python train.py --arch="wide_resnet" --model="image classifier" --dataset="rendered roads seen from a driver's seat, with toy cars, trees and houses" --train_examples=36250 --image_size=48 --crop_scale_min=1 --horizontal_flip=false --translate=0.12 --color_jitter=0.2 --targets=["road", "vehicles", "line"] --num_classes=[3, 3, 4] --norm="groupnorm" --activation="relu" --weight_standardization=true --depths=[2, 2, 2] --kernel_size=3 --stem="single" --avg_pool_shortcut=false --widths=[160, 320, 640] --loss="cross_entropy" --head_dropout=0.2 --init="small_normal" --residual_init="none" --optimizer="soap" --beta2=0.99 --lr=0.0034 --beta1=0.95 --shampoo_beta=0.95 --eps=1e-08 --precondition_frequency=32 --max_precond_dim=1024 --merge_dims=false --one_sided=false --adamw_lr_other_params=0.00083 --steps=12700 --batch_size=128 --epochs=44.8 --lr_schedule="cosine" --final_lr_fraction=0.01 --warmup_steps=250 --weight_decay=0.03 --adamw_weight_decay_other_params=0.05
Rows from block 3 of a small image classifier, named by matrix and row number. Rows with one number belong to one channel. Each number is 128 + 32 x the weight over its row's rms, rounded and kept within 0 to 255. All counts start at 0. Numbers have three digits each. After the name is the row's rms in percent of the matrix's.
After each channel's rows are labels from the 100 images, of 14976, where the channel reaches its highest value: "top examples" is what is common among them. Only what is clearly more common there than usual is listed. The data: rendered roads seen from a driver's seat, with toy cars, trees and houses. In brackets: how many of the 100, against the usual share in percent.
# convs0: first 3x3 conv (model.blocks.3.convs.0.weight, 320x320x3x3, standardized in use, each kernel summed), inputs 0-159
# convs1: second 3x3 conv (model.blocks.3.convs.1.weight, 320x320x3x3, standardized in use, transposed, each kernel summed), outputs 0-159

convs0.23 114:111116089143150140170191176177170175178128104125172139150145143164114093101079182169175208119095098131137113148072132092135094093128161114092163134151054149104094173159151122070191056173123143094132131106083096144169111151137139165180069151139110154147127169115125118154084112075153153122189143090147067126122098122187121080161126123131169148142116115158167080144108140128217113096136057136107126121139080100160121097145188115125090098117156065164157134163161134143104170086081171
convs1.23 133:143138147107098083135127090132100124199075110106134154099175143105136137092078117100146214180080148122132115149162123143109154187115129154134165161158137112184150128117089175094100118132156092165140105216123167170155111096135155143155158172125112096168142104123143090182109163127107145199147109162133156101134121110111169160093102104108124130155105132101074106088064119188124077133108155166128089057098164081110119153158185141157119145147128137103154170169158125116112108111176159
top examples: vehicles: two (97 vs 41.9); truck (92 vs 54.9); bends right (62 vs 33.1)

convs0.241 103:144097055171079129125162185116153142070137123193107124100157134087083114157172105146141168095136163111111091145167126156121136142108100127135177126092107128136123167170165167147101106162135167186153172162136129154115060177173132128137209128124152062055162128078129152152236122093085094214087163045079137163114141172172124100129130109115104079111093099109090149140123134098095140161120146086101093150094169133123137139052139097103074077153092107123145186149084154099116116097157129
convs1.241 097:184165124143155075198079128132166143124094154134170123104174125095169096144182134135065089089137138122190148152140142230119078160098126111163170208185164186113113095158112159164155160181105140108115084122169087153141208121166162078108119081117113091123128184168104159120138174121103134112080162117129182084110161145132108103105141168115119118147119166152155123117059117133129144120103116148125128132151209120150113122143107087170115128118160126153078114093152161151133151093157178
top examples: line: no line (86 vs 24.8); bends right (72 vs 33.1); vehicles: two (70 vs 41.9)

convs0.63 097:118084106162115100125090148101159100120124129067073133136106127095093188172122103171095072126110106108095133063141128163129154088080086081196091083157158139144162130055112094185091167132128121109126142099153156127103130133124226154154118203109161071158091165102149152117138126096086098131111135100130098210158124145180131149160176125118144145078162071129077178120111102129104134108115137116125151139122117124109110160116084114159140163124111072072117172132157101146161122125133123
convs1.63 092:085163099212112090114115152131133125147141203168121144144142107141125100189143139124086126139122127157120152157077104122135147105125190157078161122198201129126116125217156121121197090088164123129132211165134128032129126147155145124143162110107157132125221201162080166135120156123086098144123139180142171112146096143118107104147145166159124111140107165171105133120140155049168111143135137188114179107083091088149167143146164128114077083147129103135143194149162197108117063157108138
top examples: vehicles: one (82 vs 45.6); bends right (62 vs 33.1); line: no line (59 vs 24.8)

convs0.170 093:134137127131145141092055123133145140094161053137149139143125110062150161145183125139110083121225120104189111130136165152124119068105089121132133077075143171147116108145102169137140087113084140100084089072115147153140134175121117100135144104185174158122145124114141135169106166139143117148148171094180094133184113162107174119099139167196130148074119151160133095133116111132076123143121127148124052101097099126126150096145205125141131182104155139139156139190172135146084096116179109
convs1.170 103:130168158121202136158110084131108159137146087070045152103129140145226121157162099127131114067201225154144161146153157110138088150118145127129174153119133167141133126182143132160114158150109153152108093124103095145113112124146129121124135169093117126147139076159079140118101133119141021162115185124173071072078117169174169081060142184115121205096181137084181127147142106109065132114088107090143119078121123113124154138128064128104127155123065112125160115112087143080098106152098117
top examples: vehicles: two (82 vs 41.9); bends right (81 vs 33.1)

convs0.277 118:131115153170157136128151163136125118134099112175130186165142139146153175186085123165114098138176140189185182112080128150121117106110158068121133156185156163096103129116132202107131055130117082159191087099152109161137144147107103078147126125134063112127127110157124125126109153131123124082108106141084076089127108124113085140116171162130137153157157112106065152148189110141115199162046127099098134123165085083121100069096109160092162149033159128098114136119081123107105103094105119
convs1.277 116:069088070143091129170143119159111113120133119120127143120139121143138185073188070164101102107122131096071118078108085061105113118132093146077061064091126133107115115172150158108126118160135097133116165124094115135103152127156142111107139106122108129184096104127136153079093183109125144136116097138094131139102140148130133163247088114133114069159109102127140144150197089094108146127106085103150093097139138145165121092135150105123158117143164144133138132191170161075119084164187098
top examples: bends left (72 vs 34); line: no line (67 vs 24.8)

convs0.284 094:129129153134130197088138162094159154105119114097107143148100144184043137154092101140135110129169156166067153122131102121042142088138137158156154090120072116161125146123118113158072185168115138139145142089163189132110117120129141129107091119180098101121089115157140140166163140138117105116122157153079131189100185164180084081192173165153167133091103115107077116167070082082107113101108168142170130116163093111097124132057118112128102123114098098135124114092120123108103127088095099
convs1.284 101:189170153116136170162155138111155113157098176155110142154183089116159081153223105111112139154154123089130098121151152127106058096104121161206095104174155177116086164045130087079160141121134158187141136115173110162117115159101113118170095118140130139152165133154155117099121097073097086152116139172158163143123146123110145150145106155155131112172138182123136107140136088121119125111157101130115131128137198129105136081144126156122101123114120167090168083187118137080153194125117117
top examples: dashed white line (98 vs 25.6); vehicles: zero (33 vs 12.5)

convs0.283 096:162133094102166124085151101161114082090106145179147136134132127120142163168222099108094130107061158142124162129124142211076147182161105126162115186147127156124092135091156125106120139112097078144160188097185155070159124128099112138118105175131141176114149123119119121116134069110155171078183129168149121137151124158127120122143124128071203164122117077140072186078107173117166069085156169102135179119150131137142127093104138157205109091153164081159100142107181102131087148160180127
convs1.283 098:120122115160138122161146118116090077076158140154099222150109174155091101112142182107102146144134075066099081066160094058142147147152136147164121109121102088149187122083107161123116155114143130145097131095180128130101121125151179179076131116168129148078121136098128106102151107138086174169132153166151126136082134110207052095110154136132064182128157159104140157135143255172107103138151178157113105097128112078232150119126089163115116108138096100111082118173175114118186086111172119
top examples: straight (70 vs 32.9)

convs0.319 094:134150118101081201082139154124109075067132175148093134165077120054162120108118157133140180130130141148180190175135181085165119143074171152106116146076081117123112173120177131152139089126121092101125135147157143116081124141150124082151133157116110140139143071122141149112134152129084141134149091139085073171156170111141139147165085166096155080203139071106181134118111125157132104159093166137108089100094089130112084108077118102093127093089156149126167114146145135128107150108111147
convs1.319 088:109145133079121132109142113114102115155155149142156205162031169113066090166135127109144115110129132130156160098136131139096101159148164128138103190162214123087159098146097157123152075112135143131086101103197178236170140125106086155151150183129133144127153118170111116071079183141207126136147162134144176095124108143140167097142158136118117093094105123153139097139105081163159079055153182117114171100108122169137122177137129133141101178130153097100133163120085109163197104116149128
top examples: crossing stripes (65 vs 25.2); vehicles: zero (41 vs 12.5)

convs0.225 100:140156138101092093156123128168155145143155069081105126110107119112111185110187106155078134077126134103174156119188141173128115130180124130158112115142153114140089115019069167079150188094109093126113057111169097150130087113151156177194133084129083170162154071145101108078092160116121112121108127182102158101118099137115121126137145127107141140143150115098173101130133148080126166091131099170172118163155141117128098160056113122180084134133146217103094134138111081131117121066143179
convs1.225 101:120132091079149130158114084108109125118101097091144154079041142167081096119106131157102129155069167089083143181138167102121157122169132108136179151097120147098196128091104093096115151086093116156102136145152066116146177144119102081119122120141083186085108146111141164097177071119093148123122154091150125109104097090145084132131174146104140121071102152108114039148156157101118153107098119131093049157026146086241135143121128161067108108091095163174116109117116100087098123164089138
top examples: bends right (67 vs 33.1)

convs0.39 137:111113139116112141108134153091089138122143157135076110128093107158142080102106113096102125137120116127146084145119171073145128163126064117105157081131103155174134128121101167069157108108101116122188078155112109164143068119141145169152100122126150162139093176115104104183160179109185100147163147125148109148157095124110177108152153118087161126124117119205135099134090160202171149113108151161155136115111168147181140085191161067121194135198087157096179133126118108201175173194100171
convs1.39 130:097119087091084163097092121085125123107074135113132139127089138098154080073137137103141094146138043168097104125096142129099173089086125087130143129103130092156123087167123155117126086126191097054200132203115122123113107139098139083148082142121125067120118096118148113179128101156086125049104113122096095134109101114146102154138097136138129153126065093117103134106099126176108050123140167145134149094070155200111212102209111082128142214153126151080124080127113108147140166151104152
top examples: car (85 vs 54); bends left (78 vs 34)

convs0.159 105:147114153118096153157079087165169112153165064062111123163162123085026205097195091111133100073106101123178097077156137124112212101165116136182120153125091131154139135171118135099142095099115129135147096116081144178152108134122112138161204109151145123140158096111104099133110154115134096155150116158144111148094126126138147072074120169049049096083152151074196077112139152135105171156190126101084094176119166144155131190067126139169086114094129138145080178079133159140179144088236129
convs1.159 102:129089156162114076102139102111148159124126123125134164087061150147122132217102141117167133096081152107127156236156122130128151150192123136134156138105101149130106122127134168160183180131088063133193087089100148164128098121082134138092095114160099157146078120166081188107144077139080093136107096135091113112096152131130099151114202101189085150131133118134139117167117143072150177124135128157158145149109113128168166105089169155141146107147145143124149186126124086127041119133124123
top examples: car (86 vs 54); vehicles: two (82 vs 41.9); solid white line (51 vs 25.3)

convs0.96 105:139153104128140108139165147168111147140145101188125095122087106139159120130089087178158135116135085136172132101198101147134079143110147198050136112124117097163143143127094129130121195099098102087132120156105136129102152123137138133216124115153146152090158149095153159165137127091105124156125115150156158100140076129159146118131160149119106067162113114156104102088110094117114095156140114165173171148095118126167082111168120104137122147151117110148123115123148137160121194167115150
convs1.96 093:089158055149120134090118132102109098128144161150101147153091174131116112142112169090120108175101106108159122144122116111150140190148164128093090136083088073135125069135149102131091117120179153100132130215147180154072069095075093170128102151166105135150139114071182148154150123129167112079156100150138142110115159121178108140070101094151140121093167186110127119145058146156211100063129135102170085141101159129118196103137164119099161161123105165120124130143175118137067117151117149
top examples: line: no line (79 vs 24.8); vehicles: zero (34 vs 12.5)

convs0.147 102:159086128204108106077170194159150171108141177139112129128093081148165111069109073131173180107107117131075115145128093086109167111145196150122097108097149123183151158056131170102118127132113101158176117099146139153148161123136122174158140100107092123123131092134168138173134149104088149122153123092145086100156130099114076219150092102139102138100118094166107133077129126080118098119126143100115190174125102124210172235118116122099091188074137102099161080200148160071115099124146144
convs1.147 093:135152088115144125214141132164116129113064110151141127162139170076117103126181112155168087058121160112091117083097162140127115047080069162092180161079167172177136131147145133145051110107130110162072076093070061099116109131104122101109070064114168124146146117092122128131076177121162107110131147138144156151146173196086167080149105133177134120130119146138173151090179120113112155152148134091060173138157127173057091100126144152127119082126100122156129168078154093097069120121150120
top examples: vehicles: one (82 vs 45.6); line: no line (52 vs 24.8)

convs0.230 100:085149112169128148168186088121108152158094065091106156111119138084124162141080106124108091127186140109165147113177158141197169148124130124131148127121094086133149176138151158081115123184059140092140150102070128150120142125030107136138127130122115129162155181113104108131132138142105116084105144166108117085111145092134253112197131121092071099117188141074107121120100135100149093151096138170108073151132103094174169158147152065101105106131170141157153066067101182127120116093060159
convs1.230 099:095140152141082219131120205113150136136147195182087135185116131152107107118133154150134140141102124151140112141087140128150110109176114136090111079165169100137134150146154168121165108114145119141149104113149150156100138072169097158072138132083167183125106149093166139130146127110136181188162151183096112142095116125100160095157129177136152129140161137167190169122039096091096117150121044102148166232130118161183128162114106192129155122128140110049080125107123120085080115124140150
top examples: vehicles: one (76 vs 45.6)

convs0.11 097:113091150156126156131153133153141076182087108142139117182110168136075119146151170088107178138138134109146146167121063100071100090034180086144165129132152120114102111156121131133163131116115116093152074123087076150120110179095101174145173132116116140145143114112168126140168198107090134157172124106156139131116169063095159158132097129181148138075114145075179097166157161154103087136125108119112099082057178046113131116121077076121143162158228100113089141125156078137141193211090171
convs1.11 120:117165143166140085169136136154058150112144160134170156124172094120143173082161120157181078148080150059128086120122179137097114168138132134085162130129102146081149108143106136177142114174197109122118149110153168181104126126147145120131053160157151106141122132126096145164144121202150152175075134097101146140093144158171086151160128153098100168082114139117110177093192101162151146109127178065120096157144133127087119123181227144138148189078159155159163128215115190107165157135196114
top examples: double yellow line (86 vs 24.3)

convs0.166 108:108190129135111114185135105165124138140157139144109169108087133149138146195107129085073156115080135124092173157109094140156153117142143113164125102146105134136136119131158099120107183146136134075149095092099207095191127108034101155122032138089128151139117105117122188090131062122140157145161124151097083215138124091097157112168141103142135097102107173155082146121116144144168098147142168107133106095113146067115119103053132101111123111161123117158153106092117090161125111119101112
convs1.166 098:109163195167128149101151131135088101190142150171123090155137134159106154131137168097123163191153127135142155068136154141132164158164132143080139155113132099162134101128147118111193092126157145152165138148156124103144117120123138166109120124140175148115129145115138120173147135216104143207173121196154093111196147157186080182130162102159180089116101171098116107173155144132107143171160140175151121101190098173168145129157175152136198144168156142160184123145146134149174152134175138
top examples: vehicles: one (80 vs 45.6); bends left (70 vs 34)

convs0.64 095:170137163114118141159154135118133106110154093110107133150137115094090105093111182153176093156194130156111186087142158122140177129176220161126156124120138111093086096156145121176145068085163142079083141083093157030154103112089102133156127140098112167152204141124143124140106124159081104180124139127124121111167122122175130128150107174105134172157158131123145122172157160135056074144106129087111086093063152109130158143129117086093075095109131137138124106075134100130059042151106102
convs1.64 091:101115141139167179170142138113151123139180147146097113141090150119108166122090117117145131089113075098160148159151105157171122105128140124162082104162096150150103179110087092199162116147138118108102066105144163136193104128146159198134128161199122154123141120133111134137147149119139147152136130093173118126118171153124165082168128144115133175109130122186117105099071140106147132107143121129100083086249122133150155112103118136143136093081108105135096155143110088079103152080154042
top examples: solid white line (94 vs 25.3)

convs0.308 104:135131144160120113044077109166150119158142111114113103101110108121077094128137090143080105075203094131105135183086144146082133127108229115144152053165135203119077047117160122092178143146147146130153112131141123118093156144112069170140172074131101148109128082137169124179177102163133153090195119089118104111172150083117110109191177191128146122083139136131094153155141118103162124073159146092123148174125137105165097153169130113110100182097171146123176121113150097142123140201146173
convs1.308 106:154157099117120100116168143079167071069146165124148160137170182163149147140224123115155163105117123124180188097125175197099101151158088185115072132089142194128172104178115130129125071126148170104155072045071137147128114171141129125123108147164135128144105158128160147074142119109164156120101156090107130132103174119164127170134116156100140104122078128163133146190149145147058114110146183126092132178139076140119107126098118117111132096086127144139140086153141128126124145056110077
top examples: bends right (78 vs 33.1); double yellow line (73 vs 24.3)

convs0.238 096:114105156136091120162128143162140117120153110124121140141128141168112195181118131186146143139163107120147121136129073126127089123151150080121112137137115151068108122165112192107108155103123162082115109153127124157102120131155098172071114111151130128124116095120161124115126148075165126123075120125166132104131135079164147150130138162118168088101147167171107027133153158183124121150118093123126130137217117158137098128177113130160085176102123133093211133099176133105130118122076092
convs1.238 094:071161117123140152139129156055050108167150165162194088144144151130141154131109094170139147113179103077093164109143146142131066156113110111123192098111099151141128112178181106114169105134181115168110176139067172183145129107104107141110110130165131178105164114114138151078186131124077100116143145177110109148117145161098145186075175143163089197087087099122081090143156153095167191094132189176134146055103166137067077109182117147153123109112120113160108106164196147104135127092157090
top examples: bends right (90 vs 33.1)

convs0.196 084:116157110141079148088100127153149146104110178162102115153079109117156147137047100154133143097105142168131129096160104092142176102065115167121109102138086089204186167141160109125147123105121140149088111130151178098184133151113100113146101100132213049138155171132116132129126137080124183085110160146082160125138123066148078141129080123109136092122100094096110120134131120149124073132120157121151229190187109155132133224109120127031151088093111101141128133111146180094103131140117165
convs1.196 101:136103154136128078129130131104147114120056126142148096124122093093077061152112170149148089123096102080093072142089104142109083084071096148157141143151031120115168096160104108107092178133130144146116131179109127123171123123098199111158198095127133064106071095112138043126120115091102141088152128077188130078125136129126117144112109101094098127097039114155096115134140133155190075090131120155095192110122114127081087126087123150107062122115066092121126137165082111159145104050082127
top examples: vehicles: one (91 vs 45.6); double yellow line (56 vs 24.3)

convs0.151 103:131146136159137100087139126124127158058137092076066172117089138064140115190086109135154191086187088138115180060109102064116131123220137136111066098131110136220115129150146148152074181122128094090160065084108168115120116129144126161115175109193084152133138126149135114155138109066123099111064157141106142111136128094095136104129104172130139107161147142113140112148169150127092175092189107104108094106092089100124082176148166098065153109150092109157123115162150176136145100104108192
convs1.151 100:127111122128101171100123138139133102059178091140162122108108149133086146187126109129119114173172118141139105146099173173064110138064119152171167140104104114123106140164180089142094150157136096084108200105077103085127130161151107143127141114159130189145190120103167106093122122154129144127172148098173104177132135113096075111228118082142107142164122146181155105167231109120079150102100087187170128120100088104153065076152120178151079119210167139101111051107122098078084085108104119
top examples: dashed white line (57 vs 25.6)

convs0.20 092:134126120069157115119103101091134089090093074132121090069175143103172148090148103167071104110152091099159125194167066110031142132147149126121188064083107079161148118123141127112099132098125128076152146083152122129103126089141159145120066123137120116138062118121168158106086154155136151146184096112130149172182131153142165225098163142140169109116162141128154170105143087107172125069075185147133154108116130139133153111172196050126175120134093118087185146137177193159111140119158107
convs1.20 090:150117080182110109176167129184178148130164119134076100124184167128096142117161141078161120130116123215112121064130105120103155099101090134121141078118130116158131180116117072114170146086124105156151074136134111134136118146134140088072105111092144136138129108134152139115101118124181166133138149189138175124094145096147180198157145097097138154144125113108104118110130132161162153087154094116107111051138138071141183161098093055104115158144064130124069146135144132164126133073049144
top examples: line: no line (63 vs 24.8)

convs0.7 101:122175208126099103113136170104109123103101120162123177137180123105087180116083105094089131196138122147131114143123207119126108163111112080148124147135123107174144173169110124111166139150187085145088122143118134123145106124055107167044081131121125149117164071112126105214150164109152138124115145076093080171049124044091156094095166131095135054147102112162177143118112125089134100135080137154125074145111121109102127128131200081097083114093118165089117082140126124157092157124112125
convs1.7 111:124120155097106134105101118152054113161137076118131136106053127109136102123147142103120164111154112151090102132112165100144120167122110124074122106158155141158141125221110158122126133109185173129188130178087164178103109138119170180150124124106139091115161151160140147146175082091128127108121150100128088142163112151168227128180130110088143156142209113135130108146131100148088083139150189155122107119158112130118127104082126195079141116160120091103138051063045090091132121126096138
top examples: dashed white line (57 vs 25.6)

convs0.16 096:127140193160180104208099124113112067130072099116138118131102115152133114057127079082191123113130154107135100118182148141121106149166088129142125136154054132195110167152112108094121085156147081165124125137133094071133114142111163124161079141109105172072081107117161161093152132078082120153177094107144099133134084150132107127110086157090140111135145143095098095114106139132154116147140147103130145136127145123138089138156216106126062124196196087134119164156119079080096177165070155
convs1.16 098:108113158099174090114160111151054058166121128101125112107166174119158163100117145171149145165105107141092111103178129180166128137116157109117142060093111104102074115135168165162118188132133149119207108115143095165126075172160104088134144138133094126093126138134098079114147129124119081173184127102144091112077114114155054222163105130085189075079064120123116130084102204162151165090139115192149131089143097112100159104169120101205177118105154106101099090154095158101132148139116068
top examples: bends left (89 vs 34); vehicles: two (75 vs 41.9); solid white line (73 vs 25.3)

convs0.153 097:049111139143151158075140099159099168167088112117097132091137134206158097111118122161084071127139139133075122144128095141114157189097123119121111093143074128149132158095133110029112119151120144123148130136137123154144090164099072189136127122100151136116101138119059107155109174098150146105093137101117073161099147113104122084093199144122158143119137121133126133116164154113169106129116105148160121135129171112145215183133123074158083132162053156134118077074115145126114160127079100
convs1.153 103:162140173125114096134186156078107155088079127163124097141133167127096150160110138081076076118060122170190148079146164116120144100121135124085130145109143087092116138131169099144129097150095130097133066117184128137151116143073100108089037070140185163154171149134187162149122106183178134118144138165129163177137147054122077163193107116069103115090179147108115138119135137114124137126103164112078159140181122162105024110122101162092132102139152188126108202155148123126191138073121116
top examples: bends left (100 vs 34); vehicles: one (98 vs 45.6)

convs0.62 099:097155138131105178097103139096137082120079061132110158109074116154089158169069083174101107147192130133086185117121156109127166127120124127142095142130089149111163127136116103146114063154159067117081163130123135098103126113136199146113101144142102157157177129171112123075197135094130151112094124154153103153081165124153141129162100093102107116122091051114072153140139139130050133123146167183112107109139177149097064154153111109080118069121116099152127122067040139130136175108055172
convs1.62 092:191077134078163153151097141114166135162127162144127150136125098096103092101117125125136158102104175169110128107119074110144070136108169130163147193123184120098164136151077129127072113159111111129192104085209113111193166139164124106083134058157153124115144108120102077163089069095116104102106165107136174135126096107170178074108113141129133134177146150153151131113098126097138117142127130100133125122140085106103121105150122091105111137100169100124116109071156116163120121107109113
top examples: solid white line (91 vs 25.3)

convs0.148 098:119072162143175110111119176141103118148154109123112107130115176159117105169126062095173155149153121118165067089200068155154133155120105149187164154112104160139124135104125132109128138143186159183086136169134122129104122104076131137138154121089153157134124082120161155140112180083087180101228119094134142066078111135091117131159093126112105139183130143129161188143126124105120149160166181144091084083080096145073117134138078113123134124125133127135108180124108149113159107079174161
convs1.148 096:170192178128110130154118095105188109071138130127106159148145155098102145114169170041111147146139100111131094158127121147146169111169139117159175118102146061148115126166107107136100221078091099102150102100133121113130096178021128160146128119154130100155090121152097090157097052153199167107099130112094156135116210136130108144104172127125112141126109139116162148169143191167072202077136136143113127150173092160224153127050141117090040127191138186183160129083110121087124147078112103
top examples: straight (95 vs 32.9); vehicles: two (67 vs 41.9)

convs0.235 094:140070099076126073092159158098180104122132070055111119134059067080155138101092137126118101136150103114154087134123097125096134036162088131116098159128161112173135154125110146189169167091138105113167141142169097052115142132067131092120134115185136098096165162174163201086153208120061141106076111122143122154142175155166125161124137134145122143095183182147116144128143123119135128092124176154122158182057125125181159100121110142138161153130154126118155151089134173113095129102170160
convs1.235 089:099140067150123137168124138134086188069131126154117161141116157101087167180103125092044107140124164175099184092173154098155116138147146111098165172116105152111186138158200121148140126134107167146095105124139123115114085088142079136090149112104167165144156139136173192139164159098149138152082128152129127101131125110152112100138171079119091113113093125175193134137162143116244170067165108093078130091187186148063075152132141105123150096134139123133191136160183166085101139203071149
top examples: vehicles: one (77 vs 45.6); bends left (62 vs 34)

convs0.261 092:072122135099190092101110125152163117125056060181107120125105110133108137186122169127115075149127111077131111102134147188154120127087160083128139166130120068132099116127077104102098152121115130091086154106111125118162153140070084120169149100130109131113158097113096112157177117155161172158168093152170110178141130131145071123136124221069093126094135126152140187169121067130058124140073115142083156091085157124047201118119136108127147115153083119116139147146109116128114123076084119
convs1.261 090:208132100203171137142151118108092142149144112128089138128049150141110156131129101179135136127131157091135118141148135100171172079159146129163129148107052115133128088072181087165106100101097115106124076159155117112154099134162152149118086191196101093112137102109141079092141133120063123113116154171151156093156146134093122130127108139124116127218109095102110142102117179102146144117086184053117122148163176154179165148122092088229095176114176169151137139118202134097148115175091147
top examples: solid white line (99 vs 25.3)

convs0.115 094:059090129110136122120135130145079153119166149064078174132106111077137151120118075112106188087132143109174137164131160140094175122113085146141141145065098119135134084149135161151129086084133100149153163188094155149133084107134130162153168129064098087157137157129090163179175143120132066200118096089157122111162145111177122098147131148102106132156078078104139125108140096150039149127082141131140067127109170159145151154126171043038143132191087126168125059180093176134110129136092144
convs1.115 100:136133102237155210200168155102159117163149158177122206167139146136091117132080175146187115133151110162176112105119184120128153155179125121188117153118136101125072159136190174125123198134159144146135114126146107132119161158137165101114174115166142121107128148152110152100113114115123160123122143088159130181146117137163150126127165138117103120197163193189109187145104111154134189169154087122091162127100133093135128101144143120130148182110151088129155135099170123229122093125159209
top examples: dashed white line (99 vs 25.6); bends left (62 vs 34); vehicles: zero (30 vs 12.5)

convs0.297 108:146116145108130118108183185116187097241098107117120179137163167137125131101090193148119078159180125123146110123119096131104115136173147115187121132131122102208119163130103139099094110188139193127170136109140103154146162071100074132126144125161140169149083115117063124114077094123126083166215125118065078119094159136160136111110170068131136139086132144120124123137129153164178083182123138148172150117146130111112133078126123154187099148097147022120119164048090116100098173140126130
convs1.297 115:165126140083136088097205119149077184099104136092132079140103133220169132131142166080183133103157139143127178117143170103114087137137115123090117131157177112107156107085104071145102155075126092154058157100110124094124150080099126139129143120113092142126088116131110096085102108211116081173174139106156085119112107076114070091139082105107091133144107140081115117110065068079145114120132114139123105136078101103133112148099159156095121113131105133102104194151099170110150087099129116
top examples: truck (83 vs 54.9); bends right (67 vs 33.1); line: no line (67 vs 24.8)

convs0.268 092:160125138136128129048080145160044123144139087168175145124140155127137070122118149155126104142175119156167130166102109109104163155125094166161146140146116086075129053155143150099132153093192097129113089087109133165082058162130152192109135134127131130151151075092080173150154111089103180146101146130125085089071172084117147092115111130135153085155132117149184109095117121086047159123152107191152127172156162113163146126153136078132084171099099160088093070130148091138179086157130150
convs1.268 092:077179124134194141154158111100142162124208073105170117134147193142193190139091112171124089110133107071138132134104088113143094079173079160160118106184080164105137127111135171167159149117088098139119112135172163123112075177133131117165128128118090092118075172146128143088183101087179167116079088136108149153162125151168094145106140087183118107154061179141171164132111120126193149163129123112173112122135084157165122075103139126097113116155159116172122172151132144129173099101141083
top examples: dashed white line (100 vs 25.6)

convs0.141 111:137204161113056159089081132145129133105113167148113109075105089122136134167105081129158094082105116153086154150128112100164107114152124193109111117078121125137130117112096112170077131118152119142150048099156136122164113094177160099156092130117132113120179159165133111144106130120130146148108111112117178125158178126167106154077112085170132101154135083110124144110050140093170102138124148189152248184149137129115130094194139130105104083124102090115081132077173139118084142114185129
convs1.141 111:122101150110177139171138183126099132070112172141052105184052100077051059117077094092132133153059107154095106071153126093144123080143152130110076103108087117116126123173127123053120167035136097127103148118116131088142125097108112173114140140123162177107107133039153113115121081122087095134118119120126132131137108124095153108129148116130081110095151117156134153159108143109162164075106098199155144057060131144104071123065080079090148131105116081119090151114141120087113077113133101
top examples: bends right (95 vs 33.1); vehicles: one (82 vs 45.6)

convs0.66 092:114112109163141139107109113165149133112063079092111103144155061121129136128158167095137102123117066127151105136144134089143135106112203114115094080177121124144168172093159143167118063119116184093150105122172051116127202143074169137200093136211179156099152174098110128139114188121140122119121125074147135197109144119139161199149114119077114155162134147110172169161155140146067107141122084080115150133104167129166146126087162111096076133122102141120119069074103086138101130084102113
convs1.66 088:160112109108131120103126150093139176101143118150068144149151158084136145135132068131222104143119136204124146111133155112140229095129136173089137165178142129149155125162085187176138107133141174099112144129133156146161101126078157135136172186093125080127110165146091157172142142118165160106125168127187161102119127122100164123131085153128111178158153135115123107137110139086120092137222160131129147077160124108112120192147129164127063125146129064121179129189123164105090099100170176
top examples: vehicles: one (81 vs 45.6); line: no line (52 vs 24.8)

convs0.174 083:193157106142086121139124145095116161097115111139128221146171111080113148066105118142074111179139154137101134174105156115161165070093062152079104120057058116193130141107167135169156118154111133144181121169101193106205173098134084167146094126156115140186114094106104127128123129105143148103142140125157104109154161121133128119220124110113136102098115144091128109106118103181151055112159114126151112131121095161151115127180104160097104106111133137104138097095193157131143083130165099
convs1.174 092:180131155120121143110118147142176143113108148151075081184099123121167137200142142103159160121150107110152185091190149123118090145158092124118183088140206136178145076136099128121143203140139178128173079115120171108142120110126094157106159093071126103153161169120160177106146136222136066108107178180114180118184122119092168180090141095187066118124116097108107165114127074090138196127136169133106142125120158155134132095115112152099074113133063113137088146093119129193119123117127166
top examples: bends left (100 vs 34); vehicles: one (96 vs 45.6)

convs0.318 105:083161123149035100109110169101135128080155137053097130186165095172105125180101133113088072114107102116118115101075128136154103156132140068100085202122134113142157151091144114105133135104122120156144161140109157101172114139168172126090115137195183107133097177159098112115124166132103137067048117097134071163100177119124127142106120130107134094181064116111081167087172083169096153131085139188106105079124158154061145086140109159061158112126099107130123108112148128130150093132194103
convs1.318 096:092104120122112173155173118170065106138112102126210097095054108124106164143114056203112117143168098120124120091077163164183180118022185126157086130123088138113124163098112124167117075080145109171139180177144151098161116123136144126173126126123119108121162108192096113136126159117126105108174172146118125127135080110104104124131083134110159175154117110128116106174124081086138117147161169093153151148078102126087155141188172123170177050151160130137155136110131091109131094126094139
top examples: line: no line (66 vs 24.8)

convs0.275 098:137128133151129075023136065123109119144102144130114165131175141063105130133073116128127130116106120138129112119116098082032121063143081171097072100119112141128143120124142145142164120166151100170104126088167131121131122142135196099153121100135125114093146101072170141127158156181176092167115130134196142141116123139110123169202088116141100141123093115144148166138115135116178111137112158114144116086137121142145068146153152139107117119124117148147128098131063154146160092108165126
convs1.275 099:140154134092107127123146122066154138118161113118181096126120111120117143063092159093131141071135118130068099121130142074094055151113146136139108085102121097155113111163113171083129142178132090125130110172074130139144150074132137171114108129097124074084132114154124097139084102166137120120117153125081149129113088110101165077096110147138136126074184034141071173118183079084104068129163089131128109146119085143096117136150129151138147129097105086111131145156123142114104107059108155
top examples: double yellow line (100 vs 24.3); dusk (70 vs 29.9)